config.yaml
model: "image flow-matching model"
dataset: "made-up waving flags"
train_examples: 195000
image_size: 32
horizontal_flip: false
conditioning: "none"
arch: "unet"
objective: "flow_matching"
cond_dim: 192
logit_normal_time: true
norm: "groupnorm"
activation: "relu"
weight_standardization: false
widths: [64, 128, 128]
blocks_per_level: 2
scale_shift_norm: false
attention: true
upsampling: "nearest_conv"
init: "trunc_normal_002"
residual_init: "none"
optimizer: "adamw"
lr: 0.0024
beta1: 0.9
beta2: 0.98
eps: 1e-08
grad_clip: 3.0
ema_decay: 0.99
steps: 13100
batch_size: 128
epochs: 8.6
lr_schedule: "cosine"
final_lr_fraction: 0.01
warmup_steps: 390
weight_decay: 0.1
Rows from block 5, named by matrix and row number. Rows with one number belong to one channel. Each number is 200 + 30 x the weight over its row's rms, rounded and kept within 0 to 999. All counts start at 0. After the name is the row's rms in percent of the matrix's.
# convs0: first 3x3 conv (model.mid.0.convs.0.weight, 128x128x3x3), inputs 84-95, a 3x3 kernel for each
# convs1: second 3x3 conv (model.mid.0.convs.1.weight, 128x128x3x3, transposed), outputs 84-95, a 3x3 kernel for each
convs0.81,100,219,191,182,207,237,252,110,193,197,202,217,217,170,208,203,154,170,219,210,186,189,212,199,191,237,213,174,124,171,134,194,208,212,187,153,193,213,206,208,229,214,165,205,208,205,207,171,178,178,216,219,177,178,210,247,197,233,197,177,217,193,162,173,230,207,173,210,199,221,168,210,217,224,188,170,245,246,175,182,267,188,183,210,189,196,255,216,217,238,200,221,190,231,181,186,189,198,169,162,185,167,159,190,186,177,189,223,181
convs1.81,104,201,214,249,186,212,212,199,225,247,165,185,201,227,267,255,191,211,243,159,153,163,202,169,197,245,217,232,235,252,219,252,227,221,247,232,229,218,210,213,245,192,166,219,167,148,221,210,213,193,186,217,185,212,217,255,229,198,230,224,197,230,248,194,169,199,195,171,185,205,251,232,227,136,181,200,188,202,186,204,242,221,214,174,173,170,174,169,215,201,196,247,217,200,221,195,200,233,231,245,140,116,155,152,168,215,191,189,233
convs0.82,100,180,153,179,197,193,203,192,215,211,149,192,214,181,227,212,136,144,180,165,180,103,204,177,184,181,186,176,169,132,200,212,150,183,207,209,201,150,158,193,197,216,211,121,203,151,193,151,220,207,149,211,183,144,202,191,186,176,227,181,193,222,182,171,176,224,269,177,189,163,194,225,250,151,172,221,187,195,178,277,224,188,184,190,197,184,233,238,196,204,243,209,153,200,223,188,179,218,211,195,199,174,187,199,191,167,191,219,219
convs1.82,100,222,186,174,207,186,207,190,197,179,228,258,224,241,225,234,195,200,166,131,189,206,167,210,244,204,191,286,203,168,172,238,186,221,258,187,337,241,215,277,213,181,189,233,202,197,222,275,231,230,230,239,242,223,163,222,205,235,217,217,181,198,204,133,199,173,196,211,206,191,223,206,174,210,204,152,189,172,205,195,207,194,144,197,224,183,178,201,201,196,209,179,196,166,196,253,256,171,207,224,193,218,192,177,199,234,169,171,191
convs0.83,107,189,192,154,186,233,179,172,254,185,174,161,180,228,203,183,214,189,148,184,193,176,150,187,186,147,204,185,229,189,186,193,231,194,146,232,192,194,188,191,217,228,178,242,199,204,204,165,200,190,194,209,229,75,194,213,165,215,221,188,186,218,209,178,248,233,146,244,236,198,196,245,193,196,195,159,212,180,139,193,189,167,200,189,214,223,222,229,180,174,215,189,148,190,203,201,186,170,200,209,183,188,174,166,209,175,143,214,203
convs1.83,112,254,201,206,215,199,208,196,217,194,243,210,249,249,205,251,216,189,187,175,151,159,206,186,213,181,198,209,173,150,151,181,160,220,191,169,215,239,220,203,204,149,171,180,124,208,236,198,221,217,174,223,201,176,199,212,152,176,189,210,184,159,182,225,186,200,210,216,198,195,215,223,191,174,284,169,215,221,188,251,220,180,160,185,181,155,179,200,217,193,190,231,124,164,218,174,231,185,182,222,191,230,148,173,193,169,218,246,175
convs0.84,100,184,162,191,206,214,207,202,231,206,158,169,182,165,200,210,142,145,201,161,215,171,197,210,173,211,217,190,161,188,185,144,189,165,151,250,179,193,169,180,231,205,167,204,202,190,180,265,227,171,195,244,210,149,220,224,243,162,206,203,202,201,229,207,189,186,257,220,140,263,216,190,297,245,167,202,264,202,231,295,183,227,169,201,177,188,198,229,171,164,198,197,204,203,188,190,178,192,191,164,224,196,132,220,215,192,208,199,227
convs1.84,103,199,191,202,154,169,203,183,237,229,232,231,221,240,228,227,193,221,201,155,189,242,215,204,286,203,180,255,205,226,212,211,196,192,231,174,246,198,190,199,221,193,193,231,221,203,202,241,205,222,240,222,230,196,173,200,211,205,211,225,205,179,261,222,171,139,254,212,216,227,224,193,233,159,194,127,162,202,183,160,157,178,129,235,202,180,228,181,234,212,185,208,224,208,153,196,244,183,182,210,172,209,140,162,220,214,161,171,201
convs0.85,093,141,225,145,151,203,130,121,179,187,186,197,209,186,212,205,168,180,158,198,139,137,178,216,165,186,202,156,145,211,156,202,209,138,208,175,159,207,198,226,216,207,194,143,165,164,225,222,188,225,171,222,190,177,241,211,217,184,231,165,255,199,174,210,163,222,176,221,214,196,189,231,182,248,197,222,272,184,215,220,154,183,184,237,201,157,209,215,153,187,211,204,172,197,189,201,193,156,157,208,211,221,198,230,211,211,171,186,245
convs1.85,098,216,204,180,196,183,213,198,193,282,213,241,212,239,225,257,223,215,175,163,194,178,216,213,196,196,227,181,211,205,214,246,204,176,236,165,213,218,242,194,178,166,166,199,185,194,184,211,200,212,182,209,226,201,143,186,199,188,189,205,181,213,199,222,187,238,208,205,226,170,209,217,166,210,230,173,206,203,186,182,197,165,158,177,217,181,205,195,197,198,196,180,151,193,187,185,268,249,175,225,185,242,172,178,202,172,198,195,153
convs0.86,093,216,242,206,179,205,188,170,159,221,250,226,233,220,182,206,210,243,208,168,161,164,235,187,161,160,230,193,223,207,243,266,235,215,236,261,284,178,248,207,193,179,213,132,153,127,198,215,221,225,197,205,197,169,214,132,128,175,238,210,210,194,164,143,214,152,137,229,188,224,207,211,209,189,166,146,177,123,148,150,188,196,199,209,230,181,192,196,132,143,190,172,151,154,215,214,215,141,186,166,139,162,132,178,163,183,198,220,235
convs1.86,092,166,158,191,197,202,193,215,216,225,193,177,158,196,232,184,171,201,179,181,210,221,179,171,188,221,218,194,196,202,203,188,175,171,187,178,176,206,243,247,180,201,232,177,223,229,179,186,157,140,199,182,180,212,180,233,229,204,172,181,172,211,192,224,174,192,165,227,184,180,239,200,166,211,208,232,208,214,219,214,198,212,187,232,256,202,203,203,176,178,202,198,226,199,211,291,213,266,221,185,153,163,191,131,199,227,158,171,218
convs0.87,093,176,243,148,171,188,191,205,206,153,193,172,207,194,182,198,264,236,219,144,165,210,188,216,240,186,216,184,215,146,222,184,168,286,200,169,264,166,186,193,177,226,181,149,122,186,178,180,207,207,211,185,248,182,206,164,161,223,167,221,247,189,210,217,219,173,204,220,175,211,167,234,255,213,80,152,223,202,196,190,184,232,201,163,179,211,195,185,214,190,175,133,225,216,157,217,208,237,228,186,182,134,170,221,216,196,197,167,189
convs1.87,094,230,200,185,268,220,226,261,200,190,208,192,115,211,254,255,217,263,239,186,184,262,202,181,188,182,206,232,187,214,266,149,200,193,160,209,273,210,213,219,219,214,238,165,140,219,182,199,154,147,206,197,196,248,205,174,208,244,204,174,198,219,210,137,238,179,220,195,172,203,188,194,184,192,192,124,166,224,176,171,247,193,184,227,202,173,190,159,190,201,184,212,221,217,216,237,266,203,218,241,178,155,140,157,168,191,154,246,208
convs0.88,108,195,223,227,178,230,223,182,202,225,193,177,227,192,181,236,175,197,217,225,157,167,217,173,167,221,203,174,171,184,232,193,208,226,217,212,233,183,212,198,196,218,171,177,204,145,232,170,222,238,157,216,121,208,196,171,162,227,210,166,266,182,194,253,191,251,169,161,275,169,176,247,198,233,203,196,235,204,196,222,184,210,215,208,184,174,200,206,146,183,221,197,182,217,237,182,222,164,183,221,198,160,205,193,205,206,218,240,230
convs1.88,111,214,220,176,204,180,216,208,174,220,197,226,176,198,234,152,189,204,139,185,177,207,205,198,221,188,233,236,208,191,276,230,180,248,213,203,241,214,203,262,199,203,213,170,223,258,181,214,205,183,210,163,199,227,108,178,207,250,158,222,238,162,206,249,239,186,120,227,186,212,214,206,204,203,219,143,197,211,157,197,226,135,163,177,226,188,209,182,195,239,170,188,172,280,201,194,228,221,202,178,186,178,163,196,167,219,184,173,197
convs0.89,098,223,180,213,242,183,187,236,231,188,223,129,180,199,206,208,190,179,232,198,204,130,161,167,124,230,166,174,166,190,219,204,154,222,206,215,208,210,223,166,223,213,186,173,206,166,240,201,233,236,203,225,146,180,199,237,222,194,199,200,170,207,203,180,170,239,244,212,216,188,231,248,214,231,192,233,189,194,199,280,197,182,234,238,207,223,210,210,229,193,211,170,219,224,163,186,161,135,211,181,234,214,172,131,192,178,206,197,214
convs1.89,094,216,212,159,203,192,199,196,205,236,207,265,219,206,233,207,191,197,167,194,212,189,213,234,264,209,199,238,192,210,234,198,163,249,199,140,251,210,193,226,181,214,171,164,229,177,217,237,202,204,192,192,193,213,171,216,172,221,193,222,198,200,247,207,204,153,217,196,214,221,191,235,210,200,175,92,208,181,180,214,173,208,125,219,155,141,214,219,188,200,201,201,169,218,203,192,198,222,166,197,192,220,171,210,170,158,227,179,225
convs0.90,095,201,163,159,142,180,187,174,212,229,172,205,234,163,193,187,175,206,204,191,181,178,213,194,175,221,227,249,152,187,151,174,202,193,128,205,189,172,201,193,161,188,221,131,181,191,197,165,152,200,150,175,211,233,213,194,205,118,201,178,206,165,202,193,238,189,224,215,217,178,188,222,183,239,200,183,215,231,248,187,138,149,210,194,181,189,221,215,231,240,211,245,244,245,173,163,182,189,168,192,220,212,205,240,223,204,190,160,178
convs1.90,103,202,224,286,204,245,263,192,201,270,159,182,185,238,262,251,207,226,211,206,221,218,172,179,166,263,266,238,185,194,205,224,205,207,211,247,252,185,205,225,168,201,209,165,197,196,174,196,178,224,227,217,233,257,195,201,204,180,211,214,204,225,178,198,180,198,253,192,169,199,219,184,217,183,194,197,154,151,217,186,203,203,183,170,194,167,199,197,176,210,209,190,224,263,242,249,248,230,245,210,221,187,158,127,141,171,171,180,176
convs0.91,104,169,181,185,163,159,174,168,193,225,218,194,243,208,201,212,175,146,158,184,225,175,149,193,153,179,195,168,186,229,221,208,199,188,192,211,181,192,195,157,139,185,175,143,216,208,202,174,192,186,213,156,242,218,198,209,205,222,200,153,149,145,174,152,198,291,221,229,228,170,228,156,187,230,208,235,239,212,176,197,192,187,202,210,190,200,215,239,196,220,206,158,188,157,220,215,204,138,203,182,212,177,178,234,223,154,182,180,153
convs1.91,106,209,217,239,221,257,199,241,180,207,207,205,225,201,205,217,189,213,178,225,227,206,206,218,246,204,216,279,206,155,199,193,205,254,187,236,284,171,171,257,191,210,240,215,237,266,188,208,201,186,193,176,203,207,192,174,191,216,222,207,234,213,143,187,190,220,177,192,135,183,204,125,243,205,186,159,173,161,163,194,201,222,162,159,208,171,174,202,190,201,214,181,176,215,245,236,265,189,202,175,186,223,124,128,174,157,188,165,204
convs0.92,097,218,176,194,171,151,186,137,134,176,209,200,209,222,201,230,232,232,239,193,193,223,191,239,242,212,248,191,217,123,177,218,163,200,222,180,223,203,192,203,190,192,201,173,179,178,184,203,210,154,205,217,160,220,192,209,207,189,167,160,223,166,206,270,216,194,189,216,214,253,182,220,236,231,146,189,206,148,146,148,90,221,205,169,209,214,220,249,204,201,215,196,163,184,151,140,175,154,198,198,151,114,158,181,157,147,148,170,192
convs1.92,094,219,254,223,247,253,244,261,217,192,187,176,177,199,196,198,190,174,175,186,197,202,236,216,196,173,180,191,205,182,143,197,196,187,223,242,232,253,202,253,229,169,219,146,189,231,168,169,231,165,167,195,182,193,212,153,209,275,134,135,231,131,121,184,220,214,260,235,186,245,194,165,197,195,274,209,167,248,189,232,237,165,219,177,138,206,227,181,207,235,210,190,170,233,197,198,235,187,277,251,188,238,253,192,213,260,201,237,259
convs0.93,103,226,199,213,210,178,249,183,204,185,180,178,254,196,168,218,216,178,206,192,254,220,197,176,206,180,228,192,201,186,203,202,200,254,190,212,240,210,257,229,206,227,185,165,199,230,240,242,191,163,220,208,224,174,170,150,209,224,146,201,253,139,214,208,230,167,147,236,199,164,200,198,199,237,170,228,240,160,204,234,173,228,234,218,173,223,227,244,238,203,243,166,264,190,115,196,156,132,228,170,131,176,206,240,150,150,208,212,183
convs1.93,098,200,243,230,195,226,232,232,223,190,193,243,241,211,242,250,207,195,161,232,181,183,225,237,171,216,200,194,212,217,232,155,192,197,144,155,162,212,172,236,184,219,211,169,206,222,174,221,213,232,196,184,252,205,143,210,193,269,215,188,240,207,186,209,232,152,245,223,160,207,245,231,174,178,271,161,145,198,202,233,244,203,199,184,132,203,190,145,231,204,164,233,158,241,237,170,253,196,217,211,183,168,170,120,217,234,168,264,224
convs0.94,102,175,165,228,201,173,259,188,189,187,172,161,223,163,178,208,167,173,203,218,194,146,212,220,161,226,233,181,214,247,195,208,234,255,215,219,221,185,221,213,152,196,211,174,232,229,226,180,206,187,153,190,155,180,186,199,146,201,132,150,206,190,161,212,217,267,87,191,240,122,198,229,139,193,167,167,220,216,205,196,166,201,187,208,165,183,231,221,174,206,225,162,186,167,101,185,221,193,221,242,181,121,127,179,165,198,212,195,229
convs1.94,086,166,240,226,156,181,219,178,183,196,197,201,194,214,248,213,171,227,193,187,185,180,216,200,193,199,204,197,165,180,205,195,162,199,206,163,183,194,215,204,196,228,220,166,224,196,168,187,232,189,235,245,194,246,193,228,234,242,189,229,228,176,223,191,234,188,153,223,181,167,250,197,181,209,225,195,179,204,202,178,209,186,193,160,191,194,184,188,194,200,178,222,184,236,193,158,251,222,199,279,161,192,179,187,180,226,178,207,239
convs0.95,108,232,167,225,233,187,242,180,149,186,188,178,197,202,162,214,214,171,215,174,215,150,241,254,187,193,238,152,184,204,191,239,227,230,219,217,220,207,218,226,168,224,190,132,211,190,244,130,146,170,138,167,205,205,227,188,179,220,194,208,242,151,174,189,184,205,154,210,219,162,241,232,197,228,139,220,238,157,184,228,207,211,181,157,152,144,149,174,159,166,195,208,223,180,179,216,189,134,189,148,235,173,191,238,186,207,207,160,193
convs1.95,095,192,205,224,200,228,201,203,257,185,151,199,186,179,228,203,228,217,200,198,206,232,216,193,184,259,160,195,196,208,256,192,202,177,165,141,184,180,177,261,218,197,210,134,157,211,189,182,153,220,255,212,227,205,206,203,187,227,190,192,228,183,171,188,204,204,196,210,191,178,185,194,173,202,287,123,209,241,200,204,221,225,207,217,188,250,235,248,227,208,199,234,175,214,192,146,197,203,177,218,168,189,124,152,221,209,167,268,236
convs0.96,090,229,215,231,207,149,222,206,147,217,208,215,199,199,194,213,234,209,230,224,207,236,203,196,193,192,187,224,158,188,219,158,190,220,184,235,198,267,237,180,283,216,214,287,244,263,215,247,206,205,235,190,216,238,253,230,206,239,238,235,210,223,258,259,222,201,206,211,203,231,195,189,135,128,200,180,160,204,159,198,194,252,219,213,195,215,228,199,219,187,190,178,176,187,198,175,186,212,190,166,192,233,233,165,198,234,203,215,256
convs1.96,088,201,208,202,173,237,233,187,204,201,185,190,176,220,217,234,182,168,145,245,235,171,203,195,163,186,211,156,244,223,189,194,217,220,183,229,255,199,199,174,230,226,166,186,190,121,156,168,206,200,188,201,209,186,192,199,260,196,225,223,199,215,195,171,231,233,239,170,233,239,216,211,175,210,194,264,214,224,217,245,232,270,240,205,168,238,235,221,208,226,230,201,175,200,185,189,200,194,211,194,198,179,268,171,181,221,198,203,217
convs0.97,098,206,211,227,201,188,215,163,152,146,137,133,141,234,217,202,205,202,180,203,191,216,195,218,222,191,170,171,183,178,136,224,198,251,160,149,141,189,208,233,220,223,185,187,182,201,195,186,174,158,157,142,159,181,149,182,197,236,198,192,220,213,193,150,208,225,223,219,255,238,200,248,177,210,243,260,214,159,140,197,209,235,214,202,180,219,190,183,168,202,193,190,160,159,112,96,101,219,229,248,235,212,226,210,129,102,230,245,274
convs1.97,113,180,151,163,201,229,217,189,198,176,171,187,175,175,190,190,227,248,264,143,162,172,190,182,129,193,192,150,222,209,195,196,216,182,193,207,182,234,262,212,177,199,177,189,192,156,210,223,221,210,218,222,259,229,226,206,202,181,178,173,157,208,200,179,154,167,195,200,196,184,154,160,154,183,202,211,200,197,210,150,166,192,211,222,218,174,198,233,181,182,179,236,228,221,207,220,230,280,286,274,127,144,118,195,197,173,181,151,124
convs0.98,094,175,221,182,214,247,157,269,243,197,177,176,146,195,231,173,177,186,178,183,214,189,175,193,204,149,150,144,235,231,166,283,209,159,232,187,193,205,219,199,195,214,214,183,207,166,186,230,262,199,187,204,201,220,149,185,193,189,228,187,183,224,217,201,189,231,218,161,220,238,137,228,293,220,182,159,222,252,197,189,235,198,247,204,223,211,147,195,240,194,188,211,214,226,235,260,202,206,265,168,221,204,174,211,239,214,194,192,159
convs1.98,092,226,196,192,197,182,209,191,169,173,167,186,188,186,161,179,180,169,184,212,247,218,199,223,242,175,158,217,203,208,198,228,178,152,246,160,223,215,194,214,223,208,229,225,205,220,212,178,211,193,196,186,144,183,209,199,158,220,172,202,201,206,213,177,219,179,175,204,202,204,192,209,148,201,195,133,184,187,152,232,191,156,242,195,167,211,221,163,224,200,136,168,191,161,193,185,186,198,179,214,240,156,166,215,197,211,166,189,247
convs0.99,107,186,184,228,139,167,230,159,182,176,181,226,197,172,197,217,233,222,225,222,244,259,189,202,176,174,184,227,189,154,223,202,183,170,131,199,142,240,228,230,190,189,205,234,213,255,202,177,200,201,234,250,197,207,188,177,158,193,177,182,192,204,168,192,180,217,236,205,229,181,196,244,189,175,181,193,232,216,179,213,223,206,187,193,204,208,193,207,194,221,190,236,219,227,217,188,199,235,241,229,220,235,221,179,135,172,214,226,211
convs1.99,107,227,190,203,164,213,246,257,228,204,187,170,163,187,197,196,179,169,183,185,175,210,187,205,219,152,210,188,231,215,169,222,233,229,190,184,207,198,231,189,186,175,195,214,192,186,187,177,202,202,183,197,207,201,185,187,217,253,191,181,208,250,235,211,170,170,239,182,202,240,206,187,200,173,169,162,166,203,229,223,214,265,207,214,131,187,218,199,223,193,112,180,192,187,139,195,177,156,184,197,199,196,201,147,146,218,169,201,225
convs0.100,098,212,203,182,226,220,178,223,226,173,253,218,175,222,220,165,159,192,210,231,222,228,186,217,256,209,224,267,192,221,203,222,146,203,244,136,188,230,208,200,219,196,202,161,197,209,243,212,171,228,230,156,195,260,173,231,247,199,221,224,196,296,260,180,261,222,252,171,219,272,141,198,258,221,196,162,225,186,179,202,230,189,162,157,186,203,177,197,197,180,195,162,199,183,149,220,216,218,190,151,229,213,210,196,185,233,252,251,241
convs1.100,095,246,199,198,240,178,216,205,183,150,180,175,161,189,178,151,205,152,137,178,203,185,215,203,197,206,172,178,215,225,197,217,192,184,197,169,198,187,181,195,208,234,228,239,234,179,208,133,176,185,148,169,225,166,185,220,144,208,241,202,197,230,249,166,191,180,222,214,200,238,224,212,173,224,164,169,220,179,153,234,185,179,227,190,203,226,207,197,213,221,196,239,182,163,205,190,234,230,208,210,221,125,120,212,160,133,174,149,157
convs0.101,110,198,215,227,222,184,160,190,155,232,209,190,201,209,190,215,179,185,213,192,189,248,233,229,236,230,211,170,248,214,211,181,148,172,200,168,176,155,188,243,212,230,239,238,232,166,176,186,189,192,221,274,241,252,203,189,178,184,208,160,209,176,197,243,206,228,203,173,219,210,152,202,152,193,228,229,233,211,248,230,247,215,217,204,230,162,199,224,188,210,219,216,159,170,151,156,234,230,217,189,177,251,251,232,239,253,171,199,233
convs1.101,109,191,220,228,190,193,212,142,175,179,232,253,209,220,198,185,211,156,157,209,171,214,141,149,207,150,184,205,195,209,231,224,256,164,243,238,176,218,148,146,208,178,180,186,195,186,176,137,135,196,233,202,247,235,183,201,183,184,238,200,246,213,189,178,208,199,181,153,154,198,180,206,189,157,207,256,139,193,191,162,242,213,225,210,186,204,196,175,162,201,198,208,171,152,225,243,223,228,206,194,220,174,244,176,190,248,200,211,283
convs0.102,099,176,159,189,216,186,142,216,217,234,234,203,222,207,203,218,156,192,203,203,225,213,238,213,248,225,220,230,248,179,211,202,166,208,247,233,205,204,200,216,194,179,216,239,213,184,177,189,184,187,149,258,146,186,221,173,175,124,233,185,236,175,219,294,214,202,148,173,188,177,189,153,173,261,218,215,163,181,204,173,186,182,218,169,194,258,197,210,240,205,193,198,158,198,221,194,236,217,219,240,202,182,250,170,216,255,232,204,208
convs1.102,095,151,177,230,214,231,211,145,142,170,193,196,214,213,192,188,172,149,132,154,183,209,165,188,171,161,169,114,230,211,201,228,196,161,183,185,123,215,185,159,208,218,188,214,212,171,228,205,185,195,203,207,202,218,207,174,174,168,227,200,227,320,222,229,186,200,188,197,238,212,239,229,171,188,209,262,219,228,247,172,174,193,272,217,179,211,200,144,188,196,188,149,174,151,171,212,170,194,231,190,128,172,241,188,217,238,197,238,268
convs0.103,099,196,170,205,201,188,171,189,216,189,199,232,223,226,218,218,241,226,224,222,236,241,214,199,238,243,164,159,186,193,161,130,197,193,162,226,190,222,197,175,236,204,222,256,203,196,200,232,245,205,239,212,230,224,195,216,202,212,190,214,226,182,242,250,202,180,154,195,191,213,191,138,187,201,194,179,197,200,210,175,181,154,252,237,231,204,245,233,216,246,215,206,177,255,217,200,278,235,163,230,203,179,231,168,183,198,217,231,198
convs1.103,093,167,218,215,164,233,199,147,203,169,195,192,204,233,218,209,197,194,193,195,206,179,225,190,178,146,156,147,209,218,214,211,199,219,234,237,206,195,193,187,173,195,227,202,189,223,164,161,184,180,172,230,197,219,240,115,174,213,175,174,221,225,192,189,127,251,261,165,246,266,230,221,278,180,224,304,192,228,216,188,237,241,197,176,164,144,168,148,159,218,200,129,155,167,146,178,186,111,191,182,188,202,211,216,223,179,234,206,199
convs0.104,102,245,187,167,215,181,186,225,229,197,210,233,201,215,234,218,226,202,160,218,201,143,192,158,176,201,165,182,170,197,173,154,174,165,169,168,162,215,191,153,193,199,202,218,228,185,214,245,145,218,215,151,203,214,172,247,226,179,203,189,175,229,227,194,186,283,227,155,236,199,163,243,250,142,199,212,196,162,188,222,197,205,214,231,211,230,211,205,217,232,233,235,255,196,187,251,182,187,266,163,210,179,209,224,187,157,206,191,167
convs1.104,101,230,220,209,229,182,206,187,170,147,182,186,148,186,197,176,181,185,144,170,201,232,193,231,256,193,183,253,222,163,231,235,169,244,267,230,276,183,199,170,190,255,186,225,204,161,179,222,213,170,200,214,178,197,224,219,157,194,177,176,179,211,175,191,186,180,251,198,218,216,244,201,196,249,173,187,247,182,221,209,174,191,180,187,183,209,195,193,210,189,165,176,151,196,228,204,235,182,135,187,203,229,192,205,174,209,200,182,215
convs0.105,101,213,174,210,207,202,269,216,194,193,209,216,218,175,195,219,191,189,216,197,233,249,167,195,187,235,207,190,203,196,248,191,179,188,188,182,195,229,184,192,212,198,156,273,266,279,196,204,185,182,210,206,227,180,185,199,232,223,166,215,227,216,232,205,189,166,138,166,151,179,166,218,263,181,156,192,147,168,206,169,236,266,224,187,196,211,195,226,197,175,196,216,236,236,201,215,204,223,176,215,206,220,248,224,229,248,163,190,276
convs1.105,099,201,139,205,178,163,183,210,230,211,142,123,141,165,178,186,179,232,216,232,219,192,203,227,221,178,160,151,240,208,163,194,188,180,172,205,189,143,129,145,183,182,188,197,196,176,209,225,238,206,234,257,184,169,170,158,229,252,172,183,235,214,141,126,218,226,202,189,203,213,232,206,203,176,183,215,189,196,192,206,247,287,203,219,205,183,214,234,187,223,228,217,218,211,180,157,150,174,210,257,241,230,193,187,204,244,229,168,182
convs0.106,106,198,215,223,206,218,176,192,236,181,157,173,190,190,203,208,211,191,203,196,229,255,224,237,240,224,236,230,208,184,244,214,188,174,231,193,156,202,194,212,229,218,211,229,172,156,211,226,211,212,204,246,194,243,223,172,161,209,207,196,253,189,218,253,176,207,213,152,199,236,154,189,217,215,219,219,198,195,230,197,183,202,228,235,192,235,221,171,183,201,169,193,223,185,192,235,223,203,256,189,218,184,195,261,233,225,230,191,194
convs1.106,102,187,173,189,186,209,241,161,142,178,199,199,198,184,162,176,165,154,161,129,180,226,136,191,208,150,204,229,181,208,186,222,221,191,181,181,212,228,225,185,199,205,175,200,180,194,193,193,196,182,209,183,186,217,200,215,219,192,231,224,135,249,203,166,189,189,206,178,234,215,195,200,171,190,170,180,213,239,247,203,206,237,236,178,148,223,192,192,193,160,152,189,166,183,194,184,170,177,169,183,144,114,203,197,178,220,198,221,228
convs0.107,111,142,120,136,213,194,182,198,159,165,207,208,205,202,212,244,144,157,179,149,141,171,209,261,241,204,217,209,156,189,178,165,201,168,221,244,171,196,216,201,202,219,228,200,190,192,143,208,222,221,216,204,236,221,181,131,142,147,207,212,240,233,213,236,209,234,213,202,213,211,219,181,174,191,253,229,186,173,230,213,217,237,245,257,242,202,191,210,184,198,210,228,230,227,177,168,189,197,235,236,170,188,211,184,175,215,205,210,242
convs1.107,110,193,207,211,219,221,188,199,209,222,234,238,243,180,188,188,191,207,189,189,182,208,197,151,198,229,226,195,227,210,162,178,155,125,229,253,202,223,253,199,226,228,208,152,188,183,165,148,191,189,167,203,154,176,213,178,237,192,195,198,206,157,169,178,179,202,164,128,185,156,165,152,184,221,230,276,220,183,167,189,159,186,225,232,199,188,186,176,196,210,241,153,181,154,179,216,179,175,231,217,168,216,253,262,221,222,212,192,198
convs0.108,098,231,230,221,225,207,163,220,218,178,248,218,181,231,223,212,209,206,210,245,219,230,227,196,216,192,168,201,250,233,176,211,210,137,156,187,151,184,196,223,260,218,216,242,246,229,209,192,217,210,219,313,244,255,254,248,223,210,195,194,241,238,245,256,212,192,217,214,208,273,220,209,221,211,229,209,169,181,212,203,198,202,200,170,205,231,175,189,266,210,188,184,159,183,218,248,232,240,206,208,200,193,236,147,165,205,173,149,188
convs1.108,099,191,190,193,197,190,178,191,209,185,212,187,184,182,156,161,203,183,175,256,239,195,182,215,245,174,177,245,231,239,234,188,234,191,191,166,182,173,175,171,186,180,195,220,213,239,173,167,149,155,183,140,207,222,205,167,191,217,192,219,194,182,233,186,202,175,181,184,158,165,182,192,203,191,178,241,195,144,232,235,153,211,181,168,166,217,207,157,199,185,233,197,208,131,195,209,172,189,162,177,278,210,268,229,196,234,229,254,207
convs0.109,106,244,231,219,192,185,220,261,250,231,186,174,184,194,189,200,229,211,224,206,201,227,226,170,202,212,183,233,191,179,238,186,174,200,179,224,245,266,171,157,221,206,196,241,242,246,234,168,195,228,223,222,181,168,223,214,222,241,211,206,243,203,198,266,122,171,217,187,202,231,215,246,223,210,198,179,196,186,208,261,213,246,233,193,175,240,169,201,225,193,197,179,175,159,205,204,223,173,165,166,210,207,204,143,164,223,199,201,236
convs1.109,098,194,153,144,166,175,114,211,242,202,164,179,145,169,179,184,193,188,197,190,197,184,192,214,169,181,214,162,137,164,200,181,186,178,216,241,229,130,162,201,178,184,169,209,212,146,154,223,173,227,235,232,212,197,209,183,224,223,179,231,255,201,177,145,199,201,249,172,180,243,211,195,196,157,202,208,174,166,173,249,220,260,248,250,245,207,206,153,174,224,177,173,214,218,246,236,184,176,200,195,248,206,163,193,232,267,213,191,255
convs0.110,102,142,127,141,164,193,186,171,232,178,217,214,208,221,213,191,205,213,208,188,210,186,200,216,217,200,182,220,208,161,175,200,217,166,189,240,144,150,206,195,193,218,193,180,217,205,207,257,231,195,192,203,168,212,214,188,202,166,203,209,197,209,204,188,236,140,151,208,232,189,245,206,167,183,235,202,184,265,217,164,218,182,206,248,222,203,190,187,203,210,228,258,259,257,242,240,210,256,265,241,190,232,204,198,216,187,183,199,147
convs1.110,095,196,223,223,226,215,219,236,192,206,193,200,243,165,167,186,166,175,158,203,188,184,208,182,193,219,189,193,270,207,200,248,196,177,217,167,169,176,195,190,226,181,186,202,234,170,182,154,216,197,150,209,178,180,212,166,175,226,192,211,242,241,234,253,264,214,139,226,249,182,237,282,214,227,169,181,224,181,238,208,172,246,187,156,186,215,153,190,202,138,154,137,158,170,172,201,126,161,182,138,199,179,203,216,208,208,211,210,223
convs0.111,100,163,176,201,185,175,210,155,167,196,155,225,212,206,206,167,152,229,184,218,187,195,221,231,208,220,212,251,251,255,211,221,210,203,228,191,242,149,195,194,188,236,208,216,251,222,147,202,205,148,237,179,125,303,209,142,203,197,156,233,179,173,257,255,216,233,207,218,197,224,237,197,173,194,207,210,200,205,215,220,189,222,198,207,224,191,197,199,177,211,187,176,254,236,172,199,231,189,203,279,156,187,201,147,169,210,180,205,231
convs1.111,095,204,247,211,201,205,201,233,151,226,186,195,226,193,206,203,166,232,244,246,162,154,232,201,159,187,215,141,171,213,191,181,200,157,167,204,127,216,213,166,211,203,203,138,183,235,195,144,229,216,188,226,191,262,237,186,196,228,204,214,223,196,200,227,209,234,174,210,227,204,204,218,199,197,288,205,180,245,190,171,262,223,212,173,194,206,216,210,200,237,239,176,99,194,212,136,211,194,225,169,215,215,228,210,235,196,194,253,210